Weights of a small contrastive image-text model.
Data: trained on drawings of small networks of dots and links, 195000 training examples, 16.1 epochs.
Rows from block 5 of the text encoder, named by matrix and row number. Rows with one number belong to one attention dimension. Each number is 128 + 32 x the weight over its row's rms, rounded and kept within 0 to 255. All counts start at 0. After the name is the row's rms in percent of the matrix's.
# v: attention query, key and value (stacked) (text_encoder.blocks.5.attn.qkv.weight, 576x192, the v third), inputs 0-63
# proj: attention output (text_encoder.blocks.5.attn.proj.weight, 192x192, transposed), outputs 0-63
v.16 074 [154 178  96 183  81 154 139 115  86 143 125 135 120 108 170 160  71 126 110 181 134 162 130 134 153 104 149 140 145 113 121 100  98  96 162 136 193 111  96 149 101 121 123 121 155 167  70 134  88  98 106 165 157 130 151  75 178 115 146 172 123 157 112 117]
proj.16 092 [153 122 153  85 196 120 177 130 145  90 128 109 170 132 133 123  56 131 137 107  94 140 110 121  84 146 123 130 135  73 169 116 137 101  92 136  32 126 131 129 113 121  90 144 110 113 183 116 156 195 120  37  96 137 113 171 138 120 193 122 151 124 174 136]
v.17 083 [127 159 136 158 146  95  80  97 155 118 121 121  88  88 138 115  45 105 128 165 163  97 115 137 104 125 137 175 117  97 121 107 122 131 123  76 103 156 108 113 104  97 198  95 116 180 128 169 129  63 109 114 160 132 131 198 135  86 117 127 121  99 173 126]
proj.17 117 [106 121 142  92 194 153 125 171 125 132  97 158 156 177 144 131 181 157 133 114  92 118 178 220 161 146 164  99 112 149 132 125  95 122 125 160 185  83 137 187 116 163 116 150 128  20 119 128 124 173 130 141  94 137  99  57 165 110 101 118 121 118 106 119]
v.18 081 [ 90 150  91 166 168 164  99 164 143 149 149 126 192 150 136 137 126 151  82 113  99 180 177 175 160 159 151 145 117 186 162 140  64 191 158 137  77 114 170 144 110 128 125  97 141 113 119 151 131 104 144  96 106 127 122 153 148 115 147 120 152  93 140 102]
proj.18 117 [140 137 112  88 119 151 169  81 112 158 126 157 123 214  91  90 171 131 116 111 164 127  71 100 106  78 120 107 141 164 132 103 144  88 140  89 103 138 187  91 105 154 112 148 108 198 137  87 112 119 117  97 142  92 103 113 105 112 150 134 165 152 149 126]
v.19 083 [ 80 181 158 175 111 127 131 137 159 133 208 113 176 170 118  85 179 136 154  98 140  79 121 134 144 211 130 119 101 118 169 133 165 133 137 143 131  91 165 103 131 169  99 141 148  71 134  85  82 151 172 143 171 213 131 118 169 129 175 187 198 122 108 168]
proj.19 112 [153  63  97  95 148 115 119 166 103 151 115  84  41 133 164 181 102 138  88 108  77 102 156  93 164  31 113  89 111 143 137 119 143 157 160 113 182 101 107 126 156 168 107 141  77 198 114 152 166  86 103 144 104 100 125 138 117 153  87 159 100 138 154  88]
v.20 078 [118 125  87 168 148 101  65 126 122 140 149 139 179 172 111 110 134 192 100 114 152 193 187 168 188 120  89 127 147 191 101  72 124 145  79 143 166 163 154 140 111 117 100 178 141 114 132 104 157 136 176 139 141 151  91 117 123 151 154 116 173 128  99 165]
proj.20 097 [149 143 128  71  79 117 182 125 120 126 116 139 116 112 137 160 100 121 128 166 199 134 108 110  77 120 128 126 158 107 127 156 117  98 152  90  84 141 155 132 119 139 133 117  89 212 127 115 136 136 112  68  87 113 128 136 101 126 195 147  89 144 181 147]
v.21 078 [105  65 153 173 118 181 186 169 119 107 214 132 166 130  90 173 151 147 154 150  72 142 153 132 127 177  81 170 117 126  75 121 113  85 104  72 112 120 127 113  89 162  93 113 153  68  55 119 121 210 174 126 137 100 114 133 185 112 145 113  66 111 144 106]
proj.21 088 [129 156 115 124  90 162 132  83 127 121 143  82 148 135 113 133 100 167  77  70 204 143  67  62 197  86 113 135 145 124 146 145 121 158 166 129 116 170  91 121 145  84 110 134 192 215 104 119 122  95 152 150 135 147 132 150  82 117 142 201 139 105 151 181]
v.22 078 [130 152 153 128 140  92 103 172 156 100 106 149 155 209  38 145 112 170 139 149 132 117 113 126 153   0 164 136  98 129 120 105 107 105 122 175 151 133  87 129  87 116 141 166 100 160 138 110 121 173 153 141 118 138 107 142  45 133 129 151 112 133 111 126]
proj.22 087 [170 108 126 125 101 207 151 122  87 141 145  68 115  91 187  98 126 104 145 105  71 160 141 157  93 181 108 140 131 143 129 163 207 164 139 126 114 119 107 108 177 149 144 112 119 135 136 171 166 132 124 136  93 125 157 152 136 149 113  84 123 134  75 145]
v.23 076 [149 155 134 172 165 158 114 147 134 164 128 154 172 194 142 109 133 174 148 128  93 105 116 104 154  94 145 151 133 161  87 137 150 113 116 117   0 137 168 147 143 122 104 177 188  68 156  50 137  58 119 153 174  94 144 116 113 114 117 145 161 135 208 158]
proj.23 081 [153 124  91  94 113 102 112 111  90  76 184 131 108 150 114  85 152  76 124 111 109  70 122 158  75 158 112 137 124 103 138 189 159 128 225 141 175  82 106 169 100 150 130  71 101 147 100 169 117 152  89  88 128 133  61 171 117 207 110 117 115 144 125 140]
v.24 071 [123  88 107 143 109 104 109 104 105 135 117 105 168 102 165 128 149 115  56 128 126  59 151 109 168 125 102 114 115 120 158  71 114 159 155  96 170 136 131 104 114 119 137  89  86  98 138 113 138 176 145 184 110 113 164 173 127 167  97 120  81 117 152 133]
proj.24 085 [132 141 167 181 183 169 136  95 143  92 109 175 112  68 130 139 119 153 153 145  92 132 178 159 111 150 166 118  94 154 125 126 129 158 162 184 169 124  75 137 140 141 122 149 122  87  79 192 162 103 126 104 161 161 100 120  99 152 178  77 116 151 122 100]
v.25 075 [129 119 110 110 121 135 115 104 111 137 119 121 151 132 160 143  60 120  51 150 130 176 143 144 147  95  79 158 156 153  96 172 128 189 110  91  93 115 153 187  31  81 112 165 142 187 197 124 105 179 137 138  96 130 101 143  96  90 122 169 142 122 119 149]
proj.25 091 [118 171 204  82  71 163 177 110 159 160 117 137 148 168  93 113 164  93 191 102 137 155  90 137  65 119 125 140 175 136 192 102 139 130 132 113 106 185 136 111 154 142 126  71 116 116 119  84 147 111 100 134 136  99 113  92 147 109 192  87 146 155 172 134]
v.26 071 [ 97 125  70 110 137 158  67 144 139 117 128  99 141 171  87 157 163 195  45 194 161 137 123 163 189 134 175  75 119 159 124 145  89 146 126 129  92 198  95 151 109 138 108 147 135 118 143 108 181  97 123 132 185 102 166 137 111 152 112 172 128 160 105 134]
proj.26 086 [156  98 134 117 115 129 185  51  90 136 108 181 145 163 142 102  94 108 119 118 143 202 116 130  51  89  98 167 181 153 142 143 134 106 127 106  98  74 121  92 110  98 137 105 153 187 184  74  92 154  99 171  91 120  90 145 153 121 180 134 101 164 148 133]
v.27 079 [105 112  99 159  91  93  97 100  98 137 163 103  59 119 131 117 157 126 106 156 195 136 140  77 158 109 133 144 169 107 126 156 182 116 102 131 131 122 135  87 159 124 140 138 161 144 106 102 126 126 156 150 153  85 192 154  84 108  92 150 114 100 113 111]
proj.27 093 [127 179 157  86 160 114 139 151 179  76  80 146 179  85 112 143 122  68 164 148  47 132 152 140  97 136 138 105  85 132 132 128 116 119 161 151  82 173 162 142 117  97  96 171 184  72 194 103 137 141 145  94 174 122 100  91 164 116  95 108 152 119 110 130]
v.28 074 [118  87  52 124 158 112 136 173 141 163 122 133 163 136 184 104 163  92 112 201 171 114 132 113 103 122 147 159 144 121 114 138 138 157  96  70 149 136  94  82 169 180 187 150 110 157 170 110 103 161  73 123 132 167 152 148 123 147 108  94  88  86 156 168]
proj.28 088 [ 78 184 138 162 118 130 114  62 123 139 119 160 132 142  93 129 154 180 128  67 148 100 120 161 148  97 109 123 178 152 114 113  90 123  91 170 114 111 158 188  87  63  98 101 125 119 115 117 159  94 141 156 144 126  57 132 175 151  94 122 126 131 136 112]
v.29 083 [158 123  90 125 152 139 127 135  76 137 179 139 180 129 174  57 114 156 168 140 155 192 125 196 173 120 138 147  99 144 184 125 148 165  98 125 189 122 120 111 135 120 141  75  85 150 137 138 131 106 123 100 148  71 150 185 100  46 158 133  83 144 138 127]
proj.29 085 [ 92 127 154 129 166 116 131 144 144 126 106  99 183 153  92  85  84 128 100 106 103 137  99 119 127 140 112 108 119 118 101 125 141 108  78  92  57 161  82  53 119  83  85 151 117  87 170 105 160 185 121 133 133 135 144  81 179 174  50 104  99 134 126 140]
v.30 066 [ 88 131  91 182 123 113 124  90 179  62 123 128 147 143 130 143 109 114 169 104 112 167 105 122 170 145  90  98 118 148 133 141 114 127 113 114  75 122 126 136 113 130 167 107 135 176  77 118 118 118 136 161 207 137 142 130 101 160 121 113 139 126 133 112]
proj.30 081 [161 116 147 126 144 127 135 192  71 118 126 167 122  79 114 164  96 128 126 191 127 158 143 112  81 185 139 152 130 111 149 151 166  74 147 168 127 180 151 159 137 142 127 117 159  89 124 137 120 168 173 103 127 105 116 127 133 128 165 108 113 140  82 158]
v.31 085 [175 162 152 152 182 149 125 119 109 108 159 106 118 121 110 125 131 115 144 114 112 140 143 132 118 129 103 142 115 119 101 146 142 129  93 122  97 116  83  85 135 218 144 155 117 120 154 144 152 153 129  60 122 112 128 114 142 153 180 102 141 121 161 128]
proj.31 082 [ 77 128 121 193 102 175  98 141  95  63 129 148  99 141 133 137 140  96 157 113 156 164 117 152 185 144 180 142 138 122 120 128 113 102 113 119 152 127 167 199 113  59 155 112 141 105 105 151 169 112 152 184 174 125 171 148  97 141 142  72  91  97 111 151]
v.32 109 [152 136 139 150 132 148 123  99 170 177  77  58  96  95 162 100 104 112  78 219 166 175  75 125 153 123 154 112 174 140 135 139  99 166  97 118  95 117 161 194 166 127 103 127 145 139 178  82 177 105 156 163 121  52 123 148 152  96  66 171 120 158 137 141]
proj.32 113 [124 125 132  80 101 116  74 122 130 139 166 130 122 158 143 101 152 148 208  60  91 154 163 153 115 150 101 118 124  84 146 107  96 111 168  84 137 121  93 129  54  88  93 132 111 115 129 159 126 117 126 140 164 196 140  75  71 112 139  64 184 112  81 135]
v.33 100 [ 78 103 179 128 153 156  58 142 157 150  97 147 138  78 128 139 117 148  64 119 163 115 183 155 158 136 114 133 143 110  37  90 132 119  95 142  75 149  60 129 127  85 122 125  80 132 150 167 109  99 164 154 120 103 109 126 126  94 126 153 120 158 160 142]
proj.33 096 [178 152  85 153 185 138 195  92 110 165 161 119 181 178 156 189 143 120 136 112 112 165 120  75  99 104 147 146 114 191 130 154 126 176 144 144 154  50 241 152  71  96 140 155 136 139  95 113 142 112 134  55 154 184 142 142 124 135 150 165 128  98  84 112]
v.34 093 [156 143 185 139 135 156 118 165 124 104 163 106  97 163 152 113 109 153 119 123 108  82 210 103 136 177 178 150 111 134 125 115 141  78 129 159 175 115 113 118 104 161  33 156 107 162  73 134 134  93 176  76  86 150 141 163  88 142 141 123 154 125 110 148]
proj.34 093 [137 126  72 108  96 137 146  85 131  95 157  95 173  92  66 115 131  95  96 121 158 145  68  98 108 104 124 134 115 182 128 108 104 143 140 134  69 132 150 135  73  96 201 104 129 103 177  96  93 166  82 126 113 135 144 165 185 128 151 161  69 137 138 158]
v.35 106 [143 140  93 141 145 171 122 123 153 128 189 102 121 103 173 163 141 160 124  84 113 131 130 145  87 123 127 117 112 119 189 145  74 166 102 119 132 145 120 127  51  84 148 110 109 135  98 151 102  70 123 125 149 158 125 156 118 151 160 118 134 125  90 128]
proj.35 108 [107 158 130 134 112 125 128 126  69 113  26 142 120 159  91  67 151 129 155 160 129 127 121 161 141 110 145 130 160 136  69  92 215 150 124 161 140 120  97 136 203 191  78 145 170 143 105 176 129 181 117  89  54 104 183  78 133 144 112 136 130 113 163 149]
v.36 103 [161 187 129  94 138 135  58 134 148 109  94 142 132  93 112 175 133 165 132 157 122 126 116 141 142 146 121  91 151 137 147 111  80 102 158  95  73 150 178  67  77 122 131 174 106 145 108 186 110 200 117 114 130 117 159 122  72 172 151 174 166 156  91 128]
proj.36 098 [108 103 127 130  89 141 166  92 108 119 160 136 130 152 140  95 167 135 141 151 182 149 159 171 158 147 170 189 131 127 121 155 132 129 133 111 167 129 121 129 223 143  82  93 153 156 147  99 157 101 153 158 149  87  72 115 189 108  57 137 113  87  95 181]
v.37 120 [210 171 124 157 131 206  81 106 116 111 107 138 119 174 159 137 148 147 154 117 149 166 111 156 139 139  83 145 108 101 102 137 111 123 159 187 119 135  99 111  56 139 138 182 150 111  71 149 133 192  99  95 144 105 147 174 109 111 141 139 186  69  95  59]
proj.37 115 [ 79  69 155  84 130  70 215 171 134 138 133 157 130 153 164 143 129 125 125  90 140  88 111 156 164 122 156 162 153 136 146 111 107 120 102 117 165 134 149  80 209 155  94  86 110 132 131 103 102  69 133 160 144 110 154  55 166 159 128 127 147 135 132 144]
v.38 091 [139  84 182  87 141 121 140 161 120 159 201 143 121 124 128 204 165 153 139 129 118 137 146 143  95 150  87  59 111 112 207 123 113 114  64 119 178  98 113 159 146  89 106 147  93 110 201 101 112  17 187 106 150  76 137 129 126 204 113 146 140  79 112 105]
proj.38 082 [145 144  95 171 121 142  86  82 122 110  99 120 132 148 126  81 113   1 128 152  81 117 122  92 187 143 184 196 131 103 108  90  94 145 168 138 130 185 142 140  70 122 112 131 112 138 112 163 116 189 147 113 126 187 144 148 111 118 138 138 119 137  98 162]
v.39 123 [159 148 183 158 123 197  86 141 103 137 145 130 179 161 141 141 132 139 183 127  87 144 116 123 105 162 125  99  99 108  94 172 176  80  80  99  70 133 124  86 173 163  90 128 130 119  83 233 103 183 133 121 146  94 160 128 115 101 141 157 115 172 137 161]
proj.39 110 [171 127 114 172 195 109 177 125 119 130  69 147 132 168 127  90 121 124  86 151  73 150 122 122 163 118 150 134 147  99 153  16 127 179 174 171 143 114 185 190 100 106 149 187 173 135  93 138 139 120  80 132 105 145 157 120 105 125 196 153 106 107 122  68]
v.40 100 [126  87 159 170 163 140  93  95 118  81  91 140 102 115 137 124 143 133 152 161 161 127  79 111 145 107  80 146 120  93 146 111 114 124 112 126  23 110 126 152 159 144 167 103 115 167 135 117 121  67 153 132  91  62  94 140 117 141 132 170 163 197 180 161]
proj.40 101 [168 112 102 124 105 152 144 144  96 193 158 113 181 139 132 127 172 131 122 102  93 130 143  84 105 144 133  90 131 167 110 151 124 122 174 114 166  97 154 111 131 127 129 131  88  85  95 101  70 129 133 106 172 188 101 116 112 108  72 143  82  58  69 113]
v.41 123 [136  69 112  85 112 184 125 138 164 131  93 174 137 127  63  98 142 156 170 144 105 132 152 119 161 142  72 185  91 109 149 106 193 146 213 160 110 167 113 112 164 170 130 133 147 135 182 106 120 100 124  91  98  58  78 141 133 107 158 189 155 128 182 137]
proj.41 142 [136 135 162 164 147  86 132 148 106 132 138 107 173 122 191 127 124 108  55 132 114 112  80  70  95 140 167 101 157 144 124 139  95 104 120 107 130 101 208  83 139  91 187 135 109  99 117  94  79 100 142 160 176 173 128 131 144  94 111 123 101  99 131  96]
v.42 108 [137 109 135 205 118 165 154  77 165  95 144 150  62 130 170 176 148 145 159  87  77 135  92 168 121 131 141 147 138  91  91 115 109 113 169 119 164 108 200  97 132 142 128 152  90 202 119 121 117 145 197 113 163 143 101 112 180 136  79 144 136  74 163  96]
proj.42 110 [120 179 164  70 193 117 133 160 130 161 138  92  97 149 140  96 164 151 109 142 144 126 162 137 125 123 123  79  74  78 178 141 114 133 103 142 145  86  89  97 155 141  91 110 166  69 138 182 139  96  89 179  67 118 147 108  71 132 131 107 162 182 145 147]
v.43 103 [153  90 130 147 128 156 163 118  52 119 131 111 118 182 107 164 155 138 201 108  96 159 171 149 116 101 105 129 126 123  94 148 104 113 112 112 143 136 150  94  54 180 126 125 106  99 169 151 124  66  94 158 145 112 145 169 206  64 172 154  90 194  94 139]
proj.43 091 [144 109 148 102 201  96  89 104 139 219 122 167 137 167 190 115 140 159  89 136 118 142  97 156 142 142 151 164 149 150 155 111 138 161  99 138 142 133 169  91 168 107 100 175 166 134  90 168 154  85 132 121 157 138 128 116  74 115 100 116 130  71 127 108]
v.44 115 [117  91  93 140  83  63  49 105 124 131  97 109 100 113 132  88 171 139  78 113 194  96 112 121 160 153 145 101 153  88 160 103 181 130  96 118  90 121  90 174 103  88 148 122 154  56 203 148 141  71 103 123 119 149 145  86 153 156 138 112 163 129 175 118]
proj.44 101 [174 130  96 158  87 142  95 118  91 155 134 112 170 178 121 151 123 156 164 117  96 146 140  88 122  92 101 125  98 180 108 159  95  98 134 126 190 136 161 111 117 132 128 144 124 175  55  98 154 219 189 123 151 144 112 167 122 119 145 135  79 132 111 186]
v.45 099 [105 121 163 154 157 129 137 165 150 110 185 140 227  90  77  68  91 167 182 160 147 187 112 108 147  85 125 140 136 109 131 112 140 140 169 114  93 142 112 147 143 178 149 115 139 110 121 121 111  89 157 128  89 104  93 132 137 171  75 155 113 107 128 124]
proj.45 102 [142 113 106 119 125 123 138 142  96 141 102 110  90 143 200 137 158 121 103  81  94 149 119 125 127 152 139 151 163 106 154  70  78 108 116  97 102 135 182  58  63  71 100 173 139 116  86 114 109 161 151 134 212 188 212 106 115  73 125 155 151 123  95  88]
v.46 098 [152 164 146 136 112 112 188 137 175 129 148 158 126 139 132 129 129 184 175 142 146 115  71  98 103  88 112  55 109 110  91 121 156 120 133 156 146 139 151 134 117 130 162  76 137  93  75  60 146 155 101 176 154  39  85 121 162 115  96 131 126 134  67 117]
proj.46 089 [121 104  79 166 164  36 134  94  53 121 116 120 131 106 119 142  54 119  71 122  64 135 143  80 112 104 190 156 130 151 138  92 131 108 122 139 126 142 174 102  95 129 123 173 121 139 121 158  63 161 152 106 112 181 191 145 155 154  94 174  72 132 129 107]
v.47 111 [158  79 121 156  74 132 119  80 154 123 137 131  61  97 124 140  85 196  74 115 122 104 117 188 154 137  89 205 147 143 177 110  98 196  97 156  99 128 114 175  86 126 120 120 158 114 149  92 138  92 114 133 115 174 107 138 168 125 128 131 148 105 163 107]
proj.47 095 [ 59 153 149  55 136 141 122 190 138 157 118 128 162 152 165 159 133 121 155  90 124 103 111 164  87  96 128 108 115  96 115 140 110  42  88 107 141 117 108  65 156 130  84 105 154 126 132 146 143 132 134 150 154 145 203  69 116 117 140 109 114 154 119 129]
v.48 090 [139 122 127 146 125 116 131 172 138 105 145 126 108 124 136 168 142 174  83 107 100 172 141  91 140  92 121 128 119 119  68  94  62 134  92 166  41 124 108 144 188  85 142  91  88 138 131 142  64 139 200  80 160 104 137 110 184 131 112 127 136  44 123 137]
proj.48 080 [121 167 153  97 185 170 148  60 123 114  95 125 141  99 120 115 176 102 124 120  95 113 127 133 101 171  81 149 145 122 173 142 171 156 154  72 206 124 131 102 123 102 110 135 135 124 142 101 173 128 119 193 131 141  62 123 108 146 115 122 107 150 136 143]
v.49 132 [ 94  90 130 126  98  93 115 120  97  96 133 124  84  77 102 165  99 133  73 123 151 153 104 105 161 146 134 144 123 117 143  63 125 147 147 110  93  68 103 181 112 132 176  99 122 115 173 151 140 100  76 145 126 123 156 116 120 115 156  68  89 125 207 145]
proj.49 123 [169 176 151 128 144  88  77 131 107 141 128 137 186 175 168 106 175 117 171 101 121 108 211 126 121  97 125 130 149 130 120 183 116  87 150  76 160 174 123  86  90  87  96 163 138 134 112  93 118 156 209 152 153 160  86 125 140 123 171  92 133 143  79 124]
v.50 098 [141 162 141 133 101 206  74 107  89 128 117 158 130 176 170 113 127 141 149 174 161 178  74 152  68  94 114 132 130 133 149  91 139 120 159 138 133  88 105 106  70 140 151 128 172 144 159  91 154 199 132 113 119 123 120 189 162  50  80 138 122 169  96 159]
proj.50 107 [133 104 195 146 137 129 186 157 132 143  90 159 118 134 165  91 184 137 149  80 130  80 206 151 203 161 154 131 163 101 151 121 107 186 101 112 177 159 136 132 181 127  48 152  92 141  67 195 144  78 108 134 143 150 168  65  94 130 106  84 180  96  66  79]
v.51 100 [125  42 123 162 109  75 101 119 163 124 181  70  86  89 106 170 114 158  46 133 144 106  80 135 155 131 157 107  96 114 169 152 130  86 117 105 153 176 125 118 114 132 115 121 148 128 107 112 169 130 130 197 119  91 147 166  88 168 134  78  83 146 155  77]
proj.51 105 [110 161 103 103 110  76 120 113  86 159  94 163 191 127 118 121  87 156 141 117 121 119 132 132  84  62 145 137  99 160  88 118 114  60 107 140 103 107 150 109  70 130 151 155 106 136 139 102  86 165 174  96 126 159 158 116 150  74  86 199 122 142 107 173]
v.52 099 [110  53 146  84 128  87 117 157 127 120  44 127  92 143 131 112  71 102 107 148 135 139  91 147 178 101 141 124 102 170 120  23 165 131 161 141  47 121 104 202 164 194 164 144 108 186 118 121 155 105 107 147 140  94 107 137  72 183 141 111 106  99 108  95]
proj.52 100 [191 194 165 183  78  37  91  88 149 175 208  95 167 121 133 148 102 131  75 101 146 104 128  90  94 111 123 127 136  98 141 198  96  61 122  94 173  78 152  55 138  65 157 108 127 103 167  71 126 170 171 169 173 135  90 155 168  99 130 107 142 131 175 154]
v.53 119 [153 129 135 124 138  86 193  89 122 121 132 102 147  74 131 136 130 135 159 121 116 134 168 101 113  56 175 151 139 138 143  26  79 134 126 183 142  96 156 114  79 136 123 128 110 131 198 121  93 120  97  86 162 156 166 150 174 144 131 120 132  96  96 124]
proj.53 114 [125 171 159  98 143 102  98 130 131 168  67 171 144 167 131 124 178 121 113 126 187 151 138 204 109 161  38  96  99 130 156 176 204 141 110  97 147 129  80 136 155 128  90 114 132 126  59 113 205 134 136 166 109 127  97 137  78 135 156  72 145 185 120 140]
v.54 110 [115 139 151 134 132 160 139 133 128 151 162 133 136 193 112 121  76 175 154  99 158 107 192  87 116 206  81 101 110  97 161 143 176  59 108 157 147 153  97  82 157 120 120  69 113 124 153  92 127 151 173 108 137  91 121 121 134 153  99 175 129 128 175 137]
proj.54 110 [130 110 104  91 122 139 146 125 134 125 100  98 163  79 163  90 120 132 107 165  98 117  93  79 131 107 173 166 147 121 140  70  94 156 126 107  71 122 211 140  57 123 147 187 132 115 114 120  98 117  94 169 104 195 165 112  97 130 144 142 144 131 107 103]
v.55 102 [149  91 149 132 142 146 153 170 132 145 154  95  91 137  79 131 185 173 177 111 164 151 156  91 112 132 155 152  85 105 162 167 157 101 106 100  85 193 146 124 198  83 162  73 131  84 173 104 117  67  63 110 142  82  79  80 132 144 117 153 141 184 156 113]
proj.55 104 [163  94  82 206 121 154 100  91  74  87 112 135 180 134 139  80 119 105  92 153  83 139  99  81 132  88 172 117 156 136  86  59 132 127 139 152 142  80 203 168  94 139 143 168 115 177 103 137 125 183 177 116 116 133 148 167 143 117 144 187  92  83 147 122]
v.56 095 [ 72  91 172 146 175 166 191 120  82 138 129 125 143 193 154 104 107 143  90 127 164  99  91 117 135 125 146  39 160 100 131 177 163  98 125 122 180 156 138 149 141 125 138  98 115 141 155 104 134 119  91 116 111  81 140  92  96 116 111 125 106 223 156 136]
proj.56 096 [136 130  73 114 140 152 140 137 126 164 136 118 114 135 170 136 172 102 167 111  80 135 164  98 187 150 151 191 146 183 153  98  87 143 168 158  94 150 196 115  82  96 153 116 127 102 143 126 115 103 147 129 178 188 163 136 109  65 144 152  77  83  88 126]
v.57 105 [150  95 131 189 117 189  43 104 132 145 147  89 133 124 168 128 141 190 159 123 118 142 135 161 181 157 121 159 135 164 125 227  98 148 170  59 143 155 169 109  59  99 161  87 142  76 121  89  77 107 182 152 112 152 106 153 166 150 104 124  88 123  96  70]
proj.57 106 [ 74 142 141 106 108 111 200 129 106  71  80 175 150  92 138  75 144 161 141  92 133 145  89 129 165 135 136 147 141  77 149  69 137 108 118 131 108 128  91 126 149 154  35 141 117 192 133 178 135 127  73 135 141 120 201  76 103  78 130 149 168 153 125 152]
v.58 113 [116  57 120 176 176 141  86 108  93 133  96 177 130 193  79 116 101 134 157 112 157 126 133  64 131 163  90 112 155 185  88 123 173  96 166 183 166 107 153  80  85 124 122 140 109 147 134 126 129 168 171 140 141  92 184 168 147 110 107 151 155 112 108 126]
proj.58 107 [ 84 133 105 147 111 126 146 189 152 191 167 108 116  71 148 147 135 173 101  93 144 123 111 160 138  75 144 163 102 115 157 118  87 157 103 118 110 136 136  72 142 126 156 121 144  72 136 125  96 111 126 157 121 174 163  95 136  99 158 178 101 165 168  86]
v.59 098 [152 159  75 113 104 138 126  94 150 126 129  78 147  91 123 152 111 154 116 190 128 147  43 129 130 104  27 116  94 163 169 164  95 155 119 158  99 119 105 122 118 143 158 158  93 101 205 108 124 122  83 148 146 135 132 175 111 145 115 146 117  80 122 140]
proj.59 100 [130  96 163 118 131 151  99 179  88 128  84 206  83 134 187 126 175 125 158 101 126 137 181 167 175 112 186 171 121 120 115 136 161 159 108 111 158 131 111  86 190 149  78 124 141 156  53 145 133 118 170 163  99 135 126  46 158 115  92  67 146 118 116  65]
v.60 108 [104 113 202 111 135 158 164 140 140 111 134 142 121 124 133  94 125 168  90 145 151  97 106 136 138 164 104 119 146 122 150 168 134 150 101 133 221  73 134 143 159 102 174  84  75 137 202  94 103 118 159 154 120  59 130 135 121 141 137 136 125 210 138 122]
proj.60 098 [169 129  82 146  84  77 109 151  95 173  69 123 159 138 144 149 108 133 192 137 123 146 145 131 141  97 170 175 133 183  91 120 156 104 123 124 127 164 152 108 132 102 100 190 161 176  70 156 103 143 159 110 147 153 152  90 140  75 148 197 106  92  73 127]
v.61 106 [ 78  70 140 121 104 129  53 112 152  80  96 104 133 169 143 129 153 176 151  85 107 128 183 174 114  56 122 118 120 182 137 151  84  94  89  99 142 164 146 107 125 154 185 134  97 112 165 116  99  92 123 157 162 168 126 169  79 155 151 147 137 116  86 179]
proj.61 106 [175 194 114 184 137 170 128  74  81 141  88 148 160 134 125 110  67 130 130  96 128 155 155 125 155 165 171 159 125  60 165 133 170 138 139 144 154  74 164 111 161 131  55 140 133 149 117 180 159 146 150 130 141 109 139 117 132 155 132  95 159 128 142 106]
v.62 109 [109 101 189  85 115 127 191 127 111 143 104  97 115 146 101 136 125 131 176 133  96  98 129 117  96 134  98 139  88 120 176 110  92 130 128 101  37 144 133 169 131 133 142  43 128 167 138 150 130 187 174 115 181 141 164 155 150 125 139 141 118 176 116 130]
proj.62 113 [157 135 125 149 136 125  74  99 109 132 175  88 167 109 119 121 109 104 106 154  62 152  98  93  70 117 162  87 145 146 102 126 173 113 166 125 138 103 170  88 104 102 206 135  94  53 136  81 149 138 128 137 103 151  67 108 131  96 140 124  75 119 180  98]
v.63 105 [122  83 133 156 136 141 145 190 116  68 126 156 149 138  76 122 172  99 172 153  88 141 131 160  75 112 185 153 122  83  95 122 171 136 131 108 110 154 181 114 156  96  96 161 128 119 145 116 162  70 117  39 163 134 140 107 178  97 112 132 135 145 117  91]
proj.63 117 [139 125 140 136 145 143  74  89 157 109 185 104 121 142 133 117 102 127  67 125  97 151  95  69 118 155 106  79 142 100 156 136  84 131 118 154 140 150 108  99 108 107 204  74 137  94 162 137 160 139 128 142 114 106  94 186 106 139  95  83 108 135 188 128]
v.64 125 [183 123 157 145 151 125  81 133 161 103  94 152 112 148 156  87  88 185 121 112 131 201  85 122 143 124  77 144 115 133  99 123 127 102 145  84 108 166 109  82 125 145 119 151 146  58  96 149 136 141 157 134 149 148 109 151 107 111 148  78 199 116  76 161]
proj.64 113 [ 65 141 112 134  68 119 169 137  98 156 178 124 152 163 137 151 113 135  69 125 155 146 117 162  67 128 166 153 132 129 171 138  78 175 136 122 102  95 120 151 195 119  81 116 103 170 168  75 166 138 109 123 115 124 110 137 144 145 124 170 114 166 152 118]
v.65 115 [132 118 143 161 132 163 126  86 127  82  81 188 152 106 169 112 122 174 133  96 140 172 178  98 128  95  86 105 100 119  60 188  65 109 193  94 134 159 137 146  71 122 149 163 103 141 114  80 128  52 124 138 102 109 149 111 182 133 179 121  93 142 137 164]
proj.65 090 [ 91 140 129 102 138 129 161 176 176 145 144  89 107 170 133  87 101 118  82 168 154 121  99 134 122 161 148  93 135  97 212 123 162 164 137 186  76 103  82  87 182  96 146  94 182 136 112 131 119 203 127 116 117 151 112 116 126 146  67  86 161 175 127 106]
v.66 101 [158 152 151 111 200 126 138 163 158  77 139 148 152 165  98 121  83 103 130 188 112 170 115 112 139 167 128 139 121 103 133  81 144 103 111 121  73 121 106 109  69 168 103 113 115 118 139 182 117 159  80 139 115 154 143 123 115  88  90 107 128 114 191 115]
proj.66 086 [122 144 123 118 110 111 118 148 112 190 183 140  88 125 176 185 173 118 155  61 112 133 147 161 132  98 136 121 142 201 116 151 118 116 117 112 141 180 111 167 135 113 122 129 149 155  79  95 146  83 213 111 161 153 176 129 114 154 125 156 139 123  78 150]
v.67 105 [119 173  82 103  93  87 127 106 100 110  77 138 170 132 178 113 104 144 133  89  80 119 115 130 131 125 112  99 105 151  54  89 133 133  95  88 220 180 146 103 113  69 149 109 106  92 121 163 110 148  97 101 159 197 172 127  97 134 128  75  81  81  82 142]
proj.67 113 [131 130 138 142 182 127 117 157 160 109 134  97 127 104  81 134 136 105 144 117 113 116 141  87 154 134 179 172 144 121 194 144 135 123 140 143  43 128  92 154 183 151 132 149 105 151 165 160 116 119 145 104 115  22 117  95 215 138 100 145 113 186 184 109]